config = dict(
    lr=0.0016,
    cautious_weight_decay=True,
    steps=40000,
)
Rows from block 9 of a small multi-label image tagger, named by matrix and row number. Rows with one number belong to one neuron. Each number is 500 + 25 x the weight over its row's rms, rounded and kept within 0 to 999. All counts start at 0. Numbers have three digits each. After the name is the row's rms in percent of the matrix's.
After each neuron's rows are labels from the 100 images, of 14976, where the neuron reaches its highest value: "top examples" is what is common among them. Only what is clearly more common there than usual is listed. The data: rendered rooms with furniture.
# fc1: MLP up (model.blocks.9.mlp.fc1.weight, 2304x384), inputs 96-191
# fc2: MLP down (model.blocks.9.mlp.fc2.weight, 384x2304, transposed), outputs 96-191

fc1.675 087:490493495461523495510474482519516496499538521519485471483431504530496531554480502478516506525546507513492515530504520473468473494515514489505509519488498548487488514490491502514516504488512535498492482492485539447488534509495479567496479507518512536483494492499519491482551490465490509510
fc2.675 075:521515494475499476485520468494536509526514552525506506531496502457495512516484461508514557497511512495463466504474511511526502519528546493427507511513493452483526479520526484526508479508499520512465474510516502493504478498526493496492496517470470498471514492515495487505522507472538519533
top examples: door

fc1.544 102:497524504515517506450498511501495496526504504435538523515481531500507499496503497498553500497453494508497527482538499485477480503513495509511496509481514495527502492537484508457549497541499474520471455518505533500490506509470539496500507435504524474459490490528534498497495514492495502484
fc2.544 109:480485498467508520499524500514518479501540511494502485549517491512523532492521558483535497456487493524508526539539532465535530531522520488498518498498482466466530527528496496490486491467497516502441488539478475481521522509499558537500523551486531518494460530525505457519493575469517505502
top examples: chair; largest object: chair; count: four

fc1.611 090:499475492498500425499555511502480513460508488463478518518529537480494572503495495507468449512530484486507496484486521467505470503478490516513495502523479503525499532501484534507485527486536542534497494520478486472505491509484505497474498532479517528532481489464476537503532477497540499513
fc2.611 079:552529477512515496521516514528473443503525492475488524507457519466498505497527517547534463575525507498479500490500456477532503447494520514468464497501478463483514518536467525472552483450511482490512470473532509487535466448523551451544519498523504498443496480516484511483499525470469483505
top examples: table; largest object: table

fc1.311 104:524522489480486487540517498479480519520511483519495531479524486459504521493491485466467473478520505507508516526449510526497510477498548472545492531523494506548494494509498485500544502480480566503523442502519524499541532504500502539499480490456485521516460496489493500514504511502516525489
fc2.311 098:461542542462542497506456546468509504488484520470515545516524524448462510480504516503529520463500472515524524526510521520519528524465524540524497476486491540487478485497515495486476483480447478521501493515471487486502489520511519523490457511549527501488533486514541527502502491506491521487
top examples: flower; trophy; largest object: flower

fc1.347 099:464461485522510512516514542545476510501493492514504473460498489507542504511490528535471480540511508500511526497491497514517508464495497475468516508502499465518506506478524528461515535544516467544489484484505522493502515513472502522509455506506477486494508487490509472541470485518476484497
fc2.347 112:492502508499473497505513539503501502492491504465508495492474551484531500507510515568472541468524534514477523494533493526492494500487471517509478530484505479507495509511511491515483521534528486484469519503493470480526500496495495550466445495454495523573474521503536464495495491524485496517
top examples: table; arch

fc1.99 097:502492516511513499516525486481449462549514522534474478524464523483526496450495452508529540434502463492510529498530518527503501461448437496516497541516501492509543535486466500531502487461532495486526432522502497456479510485522499505488538469487494487554558493533456509535480499490517514513
fc2.99 110:496527488549559485515515510512556495418535487512473493494502462512510501502482493490527455540517534480505469507508465492503518511519477484489508540535472482526512485511519498479510528536489470490508454518477439522498529458494489499457507488461495540548513477483495475468456512516503469513
top examples: door; sofa; largest object: sofa

fc1.585 101:529524549529538480510507448478484460531460475491479484488535479529541490483519495494494505529553467478467507477548494532485477466451507508513530477536546506481541508529518519521465476543491519509506526453511463509525506509477482487504499504505522484471524514500482491479502493501512517500
fc2.585 099:500533518474524474491473476518471493530515491526562473557510508482467499499454513515508470500479494545487517503489484532474541509511485493467473517526546527534485451490553529504501467513486458453516532513508494468503517476480514487523541498480535467491536464550481552476455470507471500490
top examples: sofa; lamp; largest object: lamp; largest object: sofa

fc1.516 100:481507523489528488510504484528515494485436480474477522513495482504506466474564517474529468492486497508527512504521534514482485500466468464490526548485511531531476485510481519512502481456497521472505489496521502499495462504503488473530462505492559487512455501526507514495461543450508541540
fc2.516 096:495451485469518532504459521511466481485477499502489518499520510515472509493465507468507472469544478511466527497429474486498479505525471518496527547500484503506511546451471494471465525544464446482495517518476516495488519503493499538456511474484533500502498526463503488510516503503482540481
top examples: sofa; largest object: sofa; barrel

fc1.366 102:489490546509484479508501484504543466521492492515499500513510544518508517469518551450501485531516488527501489529512454485555500476508539489470498528520510526515495490481521510500471470509507502512486465481488511543510525519495470507505465495498483536508491506493550491473495526542563462497
fc2.366 093:481534505485494528486460449508527486480532516472523471533481499457502504477479489526487550522503522531501499499460493528452544539526506502502496502509503511497486542513525493512465501538491489495501490502475516515518511502506463536475521532433548479518533519498468501444492514486537471465
top examples: sofa; largest object: sofa

fc1.168 105:498484450492513456469522534482543489489515469540482533532484553506513521492472485516485512500493532502480523497545549525486489489528508539493485478526488500479539470530538520452500505488466467484496535489506522482527480476500535489520456476531509527554494489493513497509522509476506485524
fc2.168 109:477482474510504518537477520505527510490496514519476511459506469530477501488483510498496490497458526476551511478478534528494508518503482471571460500540487521545457486497508470495521508473517470501509514508493516513527505475526495478512495485490506517469488520479533505514522532486518473485
top examples: ladder; largest object: ladder

fc1.631 114:477499492514486508515470482492485511498476513489484505498439510534461494458503492513493475519478491481544516513484464548470461501482481489544522510500510508499483495458505509543489493519492488488532469516530503528494468458492530508514470489529526528514517539501457491491477531509513509477
fc2.631 110:542533483517500520516477512497482536504472532478528518458499492497522521501517532493494513486465470499460498521544445510457496510515479535530461543436482480488545529455491475476461509484457495491523485505520545486467528514514496550520517499531508511526529519474496502483463522497485513468
top examples: wallpaper; trophy; largest object: trophy; count: one

fc1.298 103:501472498524551480513495480488485481466510528502475502527487480499497484495525504495489546519521513466499506521484529507520456503487479520444518470458500488505465525499489508468504495550508495550531462528510476488494508493501458494496472521481493477480569497501487467493457518511542474474
fc2.298 107:491520452479481486473457531501499481471510473479520529494486482504501487490459501516602500494519466519539522477486500480481493511478516541525504501479487452525502505465508529493492506478499463498498501502483522505522473500508466550495501461507491529463514492491441463443490478489494505503
top examples: umbrella; largest object: umbrella; count: four

fc1.534 110:513480523458475521494534556450520483526508532478473510484551444522478483479507518482494460493518450501520469475523501495514507530494472531471513492538508514503496503517490495488517514525515495496521494526508499515490530461571484507526460494515465474483469482462529510472444528508517455496
fc2.534 112:544478503517473499455509558511468478531492476469506550505506485524496446449467540506485484513481494517529495509459499537481517546465497456453539497488481494512472463489494482493502424517484456525498486413509482503504488518546501488543492494512520484483496505485522471516476562524502492520
top examples: umbrella; largest object: umbrella

fc1.416 103:509507494511527467526509522490532476469495536498521461486510522486503523500535509474491509527500510519515530477512506512521529534496518495501488544482514472484481492519517548506473505487475497464497493507535501522488507479547510481518490489520536499547497512483524499499477544487525504479
fc2.416 103:482489484486482539496503486515517511487496475468486529526516463556496530544497479498503479503516494510502469461459481508507539515452497499481560483511494498500519526466507480474506495518487540483481468501488532506532502514522565467504506461493510500488501452452513474495510515523466503514
top examples: sofa; largest object: sofa

fc1.492 087:489503489475532470509484499521537521512501498502504478501502472500480479473506497481520512510482524449494518513537484488531529482526510530515526537469458495501501463506516506555513508520470535521522500499534491515539490491525466530486477510477470484499518505482464478540490437509516512524
fc2.492 085:507460494507491510521487492500501518500532490486509512500509489542465528499479468490511465541523539483560528491472461508508479520528484508515506527510486520487477532544476491448512528493499519488519533478500510494492502456454519516507502477511464513518473490476498494492477571518445487514
top examples: white walls

fc1.472 103:536495527498535497517496492486535476515492484552505498471519455524493569468475468526463491531531497518511478510532474464457479474514505532527473443506517500481524496518507467476463476533455465509527469509505479500501490535530525499513464524517466457508509513467550475509535538495510506534
fc2.472 099:480499530531496525449578549519466453519550498505488526489517511500508513455447500505521505554523486476466505491506470492519492524486445466507531483456486523504503484493474499499484461516461457475486477482504475493479503483519479472495482474489495454497559515494535467475537488503489517517
top examples: umbrella; largest object: umbrella; count: four

fc1.468 105:544532490543517496488501507506518496498503505512495496533487486483500506514507532552554478518540469495521497514520477482516486500474488531495499534489531491508466498512455486500514501498486519506507479429514520541491468519516489488528514492456475521484545522531472545507533502532511483490
fc2.468 106:460512501499473548498499503474487491466464519499518520503490506551494498522492525467500517506502486448475517559484491507486481507519504514454541509483494533469459565454480521508518459500503510526516489465491515500469528505534483463529501514490478545498453477504466473499492527491471436495
top examples: table; largest object: table; count: four

fc1.706 108:551537531538558546505478520480469470519478480485503540533480506503538495496510499495534466491501531531483544522499523496488466489494501453513493519490537491528499474473506471477519452522466567541450500535490498458526507515510481490478478501531540447490530503516470470511513513456488478478
fc2.706 106:487505477497471484561468473534509491484514517493524506492527521443508527486512492458527544434472463498518518540545518508517533533494494532513485490460481503494458482551421455506474487461507466449476511488475474462496508522508512515514509509529517480471442481528527478549510544469441526475
top examples: chair; largest object: chair

fc1.398 106:484475485529529478509477504507500524493532505483508534520478500520469469517543504492491527441488506506500514474498550487501486496525512493504534538517463500509526491517499463488471522494480514477544517503515525446471486538447515468483541471476487497495502500542461488538478488504501500483
fc2.398 108:485471483496477431456468448523453485471496525488531479481500510487466513550486500492457475474490505495519533519487556502467528503518503545515498503489524510524511496496506472536534507484481498521489508492476519553495530502519534494493491455503470495501536454519487427518549471532479524513
top examples: chair; largest object: chair

fc1.540 104:519468499484519475547466479500549476497483455470534543504521518448515501499518498477497492495489506536485507491485507481486528458527471477481527528509511489493481508504479508533458478485497497459470491469548486527498481486534521520491524519514530509536478483495489536543497521501518534490
fc2.540 098:466470515468481535544453501525491474489493474449491460478526482525560517507489504495523512506489538525495540496483497510481473465525494482467491520543499487513512494488474473525425495504504479488510539484479507507519505495477539483479501498526512498466466519453499540486497489541525533536
top examples: sofa; largest object: sofa; dog

fc1.275 101:484482471465526485473481486476507501523510501504501500493512522535506519487451480520498547455556542503484537481525520528494492517439524513474525499494483466539512519500451462515480530512492507531515493503490526485497512476526487524477471461460475502522503509496538471524504487533489466489
fc2.275 112:464496494506487463449476480458492534470464485459492471511494518482492474484484482542519505505499519512514440480492497478506520550471471499490461516493485526523479520472488484468494485474480472498529513478520483513553491480502529526489498509574491490542502446492525525481493494510529488501
top examples: chair

fc1.207 100:466544490496512526464488539539523514497520541480487482501494512535482491511485505525518514477511509514481502482478514478503520529493517429502483483531516441502525481475529523486532530547552518476487494502538516527525507484521497486438466528491489538499494499485496525529468505463509512521
fc2.207 101:471483507497541524469428497491436506489514505503488454528517499521496490534485522516480486435546493533486501486506515528523517484528532497514562513488496481487463451506505561509507551460521485508458483501483554489520513512550473552509509486496477529479510481489473470524486513498477466510
top examples: arch; dog; largest object: arch

fc1.329 107:463516491510493480532471472502496502512486481507537497456467438492475495523492488492548493499511523545535528524510504513487497500539498493461524514535484526537490513523518497503491506522521503498527537529513473469533510488513465545456520536510498531488516513478520500519472506498452486469
fc2.329 095:495497506527473524466509483485550538504499483485510472502475462467490515445506519479508538501514492487558508530497486457489468509493550483488503514479542524495475478475507501464496483516454478498516490551481490470483524513550548530509534514527507552538471502487510557465486510486532559492
top examples: umbrella

fc1.602 093:464452535486465526519536512493488489474431485496485511527472510521460495464547498499469472480470541504524474517496490490507536506524493495480508520524529498500501481499512515473508510492481553481530512491466496495532476535480516526528528516514494510502470502514501509510494486484495517536
fc2.602 100:471468515510504541490503506540510443526494516451513477532484536511501484520514523482482500494511488489517514478480505489515523526471480474435479525501535510466506466490472514478510513446492480500529534509508486521517543492477502469532496538510472499458519483477475533537480502547471479497
top examples: white walls; count: zero

fc1.321 109:451470497470460503480538512548516485519578466505549487532493510514534518506500472501505454514522486490522494523472504515504465497527459505502490469482539519504494511483507522515515497487500511500508498453515531507493458471492512507473482558534489466507523486502495547485467498509541491551
fc2.321 107:501493489492547495490490532536472493530475475515532480509447505490518542498490459509500493485498470551523538484476520529503486478488476476480479493491470484419585494473474498483523546462457487516507496471464504468510537489526523507482487502483497519479528481459517460502505479526466495475
top examples: wallpaper; flower

fc1.147 102:522531481515489467461505495511487522529480521495520544522476472519509466464505528518508421545486530480473520525487527495535510516503516528483497481502520452486483444475513498505476509483494489554514506508538501503514472495472505455501511515489521498539476475516514516478488511480492525480
fc2.147 105:479483513493530486506491511517520534496485515456474497480500511453490472481494515513482467443487502516521516526493505490456478463580494471496490544577506528505468510487471485518514473522515499513511550464506496490485473504466483525488528467509501531486494471502494520535508558500499480498
top examples: ladder; largest object: ladder

fc1.190 100:482519491539518462549494511526488482481499522492523499543548517490479500483496496468500524534490516510510554502519486510514537475517505498465521564464479510508518474490483522539519518521445527498529503534535481509453491492516510537446521536481528479492531457512512491507478492523493533485
fc2.190 102:483528504523454499520520517582491486521484517496549497457482455489524490487474503504517499545541528503534514463506526517516499536496505516531491478513507474545543508465498533501499503431505494508482508449497487500485496499475541534520500498513497496425516464498468480463493516492479493521
top examples: umbrella; largest object: umbrella; white walls

fc1.574 099:441478532462516522458506520518492506536487496509470497489497499478478526505502485521482488477478549477477514508515520542540513497498499491505458488477475472502501527498495503490470490492517531487464504502532472501515490485541493468508477539536524501509532504482451491490480465508490513513
fc2.574 102:536485460521482513545499489489508487555484521482527502492473482507468470494551521498493486502501507484511458530496512479486504518483453517482493552497423525469455482493550522519501493496515434524511548519499494527483491499485522499478520513521513494476486547511487534554544501489513519464
top examples: flower; ladder; count: three

fc1.159 099:536470516505557524497520564455565505509482541508452524523478537520529482565468427439529500507531505486516517479477468514478520467475494483480515534506470507523512456508468526502494530491480489478536483465514510534480512522511500499455481553529514442515487522506535500486482509505497482506
fc2.159 090:527479511516536502513542546472532517532497501500493451543531518509506516523490510464441487504512507517493507497519462504505538512479505518513496505458489496455487489528461484488465463449531460485483520520513511493460523519474487540483468508528473465435475524492516487505449542492477527494
top examples: barrel; largest object: barrel

fc1.553 103:520517462524494520500504489515492505542486510512473511483529530502482515468486488502490501523500497518497497508461489521525499486541516470514492489482502512527501472489495477488561479443526501494468494518546487508485503526519473493496526471535517491525495528576488501508521507488519492513
fc2.553 109:566453508469463469515539527489508457539521506516504558487472522546457475526481515498520499455530460485497501492522521519470471486529523546509542499473539488522500500500536489476526527516485493529537454492502470489543499513508472523491570483506529460512484540526498536470510487498512519512
top examples: window; door; flower

fc1.670 098:474485521512469465472506544516548497460522508455528472530528500493500499491472493540482489515511479536525483494503504500513501464496513515477511488473489533497509514465513491521529529522469509518514488477477505505507498496498522481526532514510502477497481516478501493483458527483499526526
fc2.670 100:470507537472541497465545507502487455499508517505527508484483506459487517478512537485471436492479477525470518459487472506484505539476513519539504451460506506461445509515497511507538472478463539519466471514431515510510528487474470486469475476530506513546482499485543490508503511518470501473
top examples: white walls

fc1.578 100:465531499519510504504478541482472499493525506511484503543513541547529534535494469493502497534506538472474510472506531521491490494494514537514521518502505486480486491513495474470527521458473511517517561488513523501473504479493489474519528481484479501565533515529482443489478514486537492515
fc2.578 099:510538488463490483480513495526490475480507513528502524479498506485499508479482488465489460465446510487519551482485507544509505506543529473506509492515486506523507472489474505495526562454460479504493528471497492525485522439530510542487489524514516498466504443539492518537470492454534503523
top examples: table; ladder; largest object: table

fc1.219 093:509504511538502515505494469525473489472461524478478461507509468443522502556477527514477498511482445518491511473495471506479558473493513493499521509492493472484502480473495494490481487511484458508452501448534480548522541532491505456531494498516503527558532494479483486474528482467445504513
fc2.219 098:494503463481508499489484501497502476487444473480493472505510447436473489542500454526533444521466503535507540503510483470483516500443526521519514481451519470468504513522495555498505453471484520503515491501517513493521527430450541486459535500483507479454523523428510485446457468525499510476
top examples: robot; largest object: robot

fc1.312 100:476493492485478469494508456452458494491513502517501521521486494533471504509503478470542494466507521531491530472544550500529554486509522507500473477506500513491499488496512504514521531522452475489543517509512459530510536477434478479524515515452474495493581504521478514499501488467483492516
fc2.312 107:472456479491540500474517506520456495448499514519498501508506522521504541535478507476430484498504485502436539488527471519458472516531506515466556461481486471478502505492506536509499524484528522490489524486497529570520519462527499498516496510519487475554481506508510500515530532505520494537
top examples: table

fc1.685 109:481522483542526478485509522485475477509537510496505493529501437507530489529528504527470537508520521481503524495465504450495473511461501509496483527519474487515538507508543517512516508484480429492517546520511517533484468498537548496504529521480491469547504514490539496485493469506481540510
fc2.685 102:500483453521515513509524471514548558519467487536468472511468467523520499501487482514509467527491520461515492499477511515486497491488509491463480541512488510527496502501517514485490519493489490524498532523458509511467529496505513488497512539521533509482519505498485475494469521504451517556
top examples: ladder; flower; largest object: ladder

fc1.704 104:512523513560552508504506473487459488520522503503485546508499523503503485545497528475531525481487479511492507501513496448492504509454503493520497512496518484474487501474496480506541510521500555511463502504511518449509489527508471499492488486490516474488520502540482460535502501487477496483
fc2.704 110:494473490476473483550501511540490504491502530473525494495479513455479502468488523472544530488473480486505501523511525490522518526472523510525464466499474517465484523571455445462488487428497486465497500489455489480502533492534523516529516519537511492447479486533551509545509554490454540471
top examples: chair; largest object: chair

fc1.567 100:482450451463527525522523499472517530476537489531485517497483481514481530515478485495498496458500490515491495492514521480444546478477483473510494500501512543504472499552492460504497496460467460503507521480512531511480481523493466475525460518525530496514521481501525503511453459511480538518
fc2.567 106:456490540493484503464481521484534515471514522535519481515503506497488499490494487450518460495522505529510498488470479497450506438492498515509547514482484527485533511509532494502512468515499543457519510487506520491456515496506518508487492519498548479596494522507503456468456558499495497469
top examples: barrel; largest object: barrel; count: three; umbrella

fc1.183 101:521557526488479465510467494555500520501496492535484517513508484492481489481440529476502485493535502478527462487453531505511489462515483503435475474533540472514510522511514536532500493503469487509465507497483511478495492501510513516515494528491510539538554502461491516501517499540500526477
fc2.183 099:523496453503522500507484501571514506524512553497512486481494504512491502523493495475519471537446506500523498509535504490507510491530457487495500510495468464470535511461515484487508542496489501520477494517508480512498498488496513465477501553488515458419507513497531503528498446498481470511
top examples: lamp; largest object: lamp

fc1.736 102:512510507531518499473497494477524494515487508499495439485521520492517543532509514494501478486529516499523511490474487532542466539527502533487479495520534471490505504504512463477490534509522501498478493483543517469509440545502541528463479499541479451490474491509486522472542493488524487472
fc2.736 094:531498507524480533524502493520544512529481526509476481515533509510508491514507502449517514510456474515535509507473490494557506506494475464485505523500559501476475480487528496469511500482474477502497520485483463519479506526489498550450474519460499466408468490512551510481479486493485458474
top examples: door; dog

fc1.595 092:495473479486492506508496500507460535484486499491510518561518488487497492436503490540505488496480479476525514516450541503507525489522515506489512467522452468526520523520534547521487510567528476478483475490491527508536470521513478500554464489473525514491535494506518519523510491479510483480
fc2.595 091:473522482557494516528487498550528477511513497455489556491471513500512521474496483526517514502434492456491519518488495501464482528530471480539490526487507521521502523517466493482558494486511473463487474506540487498547526477534470502541469534520480493447506489493481471496521486486511487497
top examples: arch; largest object: arch; trophy; ladder

fc1.233 110:492498509519515490464469490492522509526449512500506452495538503530526472520497527452484538474472541547513496498471510467489461436492474486498525527560495506483455501525501497460532521513530509505511511491526493534524492531513490464517502508499485523534524519478524474474454492526503499536
fc2.233 110:507466501517501551498501491472485525548499522492500484490504515531498478484488498477504503476514498514548543519499536486520434519526498537482501504513525486483519511452485493457460463515521499426497537487500494505505525502539514513468491545512487534468504476496489502517503496547473542546
top examples: door; lamp; flower; dog

fc1.396 102:496511506513505477502536504456448488515481538542506530535480505492518447495521493522553502520461503523478499493485506467523452483479494501515503521470504514450489471539481459478449505479469497527439493511523509511524465452539465526474511501520482476504483493532456535502470481490503503508
fc2.396 098:476481549521523500471495514467498467455501490467515489517514448515495489476524494517482507486490499491536507522507502489488514516497464549511545486476519504471513514558537483491499516544540455480480465531518489496453492554483530481474531504508547497540515483489503500490537553485501483483
top examples: sofa; table; purple walls

fc1.524 105:463544507511518542508471500457517516480533508476510506531507506459482511532513545492508489502499500503507475470526492477502435511498491535477474474536511546530468495519500535524520466477501505505481474502552517451510510535487450473492479498545513507508517499480487508507481535494486516457
fc2.524 106:547474517499533510513501526500495482520544505479511506535476517493487488534502526455461459525507458491475509457494573463480484489488514556498513518506470484520486522429532485489519510533490562475505508463507467504522466477524511483469511515535476522547465502485545487486472524519513494494
top examples: door; wallpaper; table; largest object: table

fc1.268 103:487530478476461502514539505494525472489504506481456536475515501539477485441486476471514501522478487494524511512509532473556487525502468560463543542518455516476458531506506463513507504465496499503519522482536455491536500488476524540440536523521448481529489476516515504493473444463528472510
fc2.268 099:522483487481530493464464478456481482477503453552483501510471488526521515554509523472459493510489486513518457499535508511516469500507463501548459511506502489523519543492507493533498549530532502499514519512489467512473498512491462487442485481443464478564482485467550494500499468498486484534
top examples: table; largest object: table

fc1.401 100:537514498505523445502497505471555480538511533484510520510538510515529465516497486509536498428515512533499530475498511445495426500527496476506478467506485522503525486526520520499540453501585504497526498504509510462505495519481467466543513476506507557502530494447482459489480473513498541481
fc2.401 105:543472469486505494475491524511504507452517540492501429521532499497525456479520484483490476523496510516491506473509531518500456536500507538521502523532521473484525513514514447528528491464480487511542492449510438521462489468498550514486494556510466456549493489508483484509482495546528488489
top examples: door

fc1.80 096:500524516524533441508487495534470470528510463481510502537537481527486518512467513525486481511509500508540511465495484486545482483437480529462527512471511480489483485492498555488489499524516489522541491520474504486499456525513464501479523479476478486483544507501514482460455516521502495477
fc2.80 110:455537443491487501472500523540450495486508471484495534458493526472489506486494478480550493515484488498552523518495528487517491483501535480496525484497460424513491474474490485461456471442489473510480493454486461501497490521505474542498489489491487501439510494494472505481452533528480501508
top examples: umbrella; largest object: umbrella; count: four

fc1.196 098:506487496515527463481537493538500491535481502495467488484492474487494531498506527520469466491474510466472530499503493513520502487491502499507543538515487530478460476477501492482508485470466488536497489537498519523484517493476514496451483469547515505539501483518487531512448486482493485495
fc2.196 097:526478527493511534482490523517533464539508530464524501506492457521535480454506503500520487517516537462539528517514531489475500493474482470497537483504487541468519523553506492481493511441483462518484501486480456529476527518470462513517534517539544482475497525469517523488512514488538526530
top examples: robot; largest object: robot

fc1.361 099:506525501523513484506482529474549509540544482494500501497424470520491488499473482467540539517523544484529509484466497514478480481508504518516507502554484502524490483511517498521525519544457520438506521456479551458442496504483524531513501529538510471496554502495491496491475506495495521515
fc2.361 105:490482507482477525484500510456552562523441522490506485477485505490459506521498496500512489515490495425520493453466537498525509523541489511519473520485554488482487446515490488462481514435521502465510499500503539551553496492504461524506486447519492488504485500512485518556506543531485510495
top examples: ladder; largest object: ladder

fc1.102 095:474464512449514503522504477463485509508496497533477512509493478501514526493491462515523479490499528498513500494514504493494490512460511484441514495524525493539477517525479502472505495516498467501482490500518512485487484532532524489509490470488449537495484473497515497477510486533497531515
fc2.102 094:544540472510481501500505507492483489457512501511550506507550525533511512534444489456469497511501503511530508461492520479526470528479483501516495483448462535463494477514500508457483479487495491492526486491516475544497527456479477518489507495521437454505508539431518503484523514520516481460
top examples: umbrella; largest object: umbrella

fc1.160 106:528546507469475489475514469487472521497478504516539500477539489519535477536506498501516516522544426501488479521514485514535485448487488548506449483513470512501513524501465516461513480532528506477502476527477536502488528536481462533485528472469503520469518503492507490484515485525539501487
fc2.160 098:549527472503497475499449499490515522478552448490475473528529507521528501496535516498516497494497495529491498492490487544493468517494512473518491563446460492476500494471523474460540514439476520477463549485511486549538507517502506498522518502498466500472467503496496532510491509496479507534
top examples: white walls

fc1.317 113:523516505540550545485490514504486520495487489514464523526483504507511525513544489484518489478505505519466491505508533466503481508478476495517497513513516455490499494507510497475501476496504501498460520517522523486475483528508493483449461533499476451478516488506501439543473454504488494455
fc2.317 111:521498443507495509497448491501450485485483533531531510461543549484476477485518539483532495482470492494522491496515497468522511525489520520528492495462470517491500476529466454478494505473447496508469460497481514461496523500514502542507525511513515502511489481521461454525470486490488515500
top examples: chair; largest object: chair

fc1.59 105:496526510501497498468502543500529431521530492514529471480498461529491501470481541499529545484485505485504495506529481502502446460484519483438508442494516473498476514514513512503520468502473508489519505529528474540504466501504500488518469508494518532512534448485474478496503501480524494518
fc2.59 114:520534489469451468514500513473512495450481522515498456446533456463487466525497492531544517518515489512549547464517508504470497482522534520509524481477521472480488496520487487502506500466487504485492509492462462497516548431493544525512506537467505522439513478441507482429470501524495486484
top examples: robot; largest object: robot

fc1.308 090:459537471546516468511490507484476487479448511484543517531528490469524498499510472485506533493491522496467502497493466518539477515485526531498549533461535490512478474518482513548477483491506505527497521490545496536491481493547490487514461486488483523535460478536538520517496494488514476522
fc2.308 082:554520506527486495526521483450562519535544501477489506489516509504497482503502453512495467534510497492514506468470496507537469484483498506474501443489467504528505503511530513489520499481473507486520470474502486494527519498484496479486519506511523515490483510485476500465526455509536457499
top examples: window

fc1.459 099:492490532544485523482537526514509519492469474543468493461488534533487540488562496534453507540515517544531488510463486497503459462493521507471499503504501446510501481507444519501504464500536513486448507512484502464452503452490467463489455490507541487520524485459493474457482522478509455499
fc2.459 101:495487496494489506498442457473498460516509505461542535491494515482510474461538495513492513507476541495529488496520521481508498495457551498496466488489511503489511512441494530468489533523463510511500493543494538473477517533502464502526476475503505514517548500521528494427491545487514504490
top examples: ladder; barrel; largest object: barrel

fc1.666 107:453510466491520471512505533516486506496488458497539469519526500506470509476493502519508506503508513536527506510483468519521478508492498475535496498501533539524464486498490498507501537533500507487522528486464519529499487503504542512487524544499528513504521488493469517495540486549524463548
fc2.666 106:486531532507487477542512494512531501510563518463500532519489557473494551484505481508498511517483487483513483520487528463541493501505535529492513469494463497522462493489512493511525493508505514531481517491534466477500470524501551527523515518521499485538419500521488501503517478474533457496
top examples: chair; arch; count: four; largest object: arch

fc1.622 107:491495508493487497522484521479533498523531473437495496539499507522482494486507439509495463479522522459472489525501458534478535494510526500497486489472512528536464518534455492476477502505534485486511475523453461518467493529451450499533474496478559515515489456511553482491501474473544541508
fc2.622 097:512457510506478501496515450462500498494522460497513465550477505580483477457502522481486505474473484511469499496521487505505502500493487477495507514486538538479503504528492487478540460471499507530497519495524503513528500498495457455490524433484559518547496479521458497506488499488412479490
top examples: flower; largest object: flower; count: four

fc1.489 096:465493496500515500517503495478490530461507486466497538519528517538517495458503472524484460474508473487525498532520510500523494486492492491493494489501525527510511525541554518497518505515517519505527555469500546533493498486520499510487472517475482515516478474503530494507494470500491500479
fc2.489 100:492476486474470551484499533497500504483554557513470517470480493554491514493517460495533480527509485527509498511485466508476523501455507482439503508462515527518507449475480517520474536515512514510494536505532538482500495502496522520516506484476520488503512513520511514565514494482468533515
top examples: lamp; largest object: lamp

fc1.653 101:482548481472497501483523529562494493481522503479522504514523536485530489546490498518500466525469496477469505490483515518501456490452539514503480492497496501471480513454507541504540512476501520477497505523478497494537483518510503455498492536467472521557527457497475501504491508472511503514
fc2.653 120:552495520483525513527521511523481512465529493539466462484525512510500470514483471477510471529473519478534552468485497495490491528541501507503486515505445509512530521518466493503548528450476526503495534489512513515509509440497516480490491501492509513457500473527517518514495490471527508481
top examples: table; largest object: table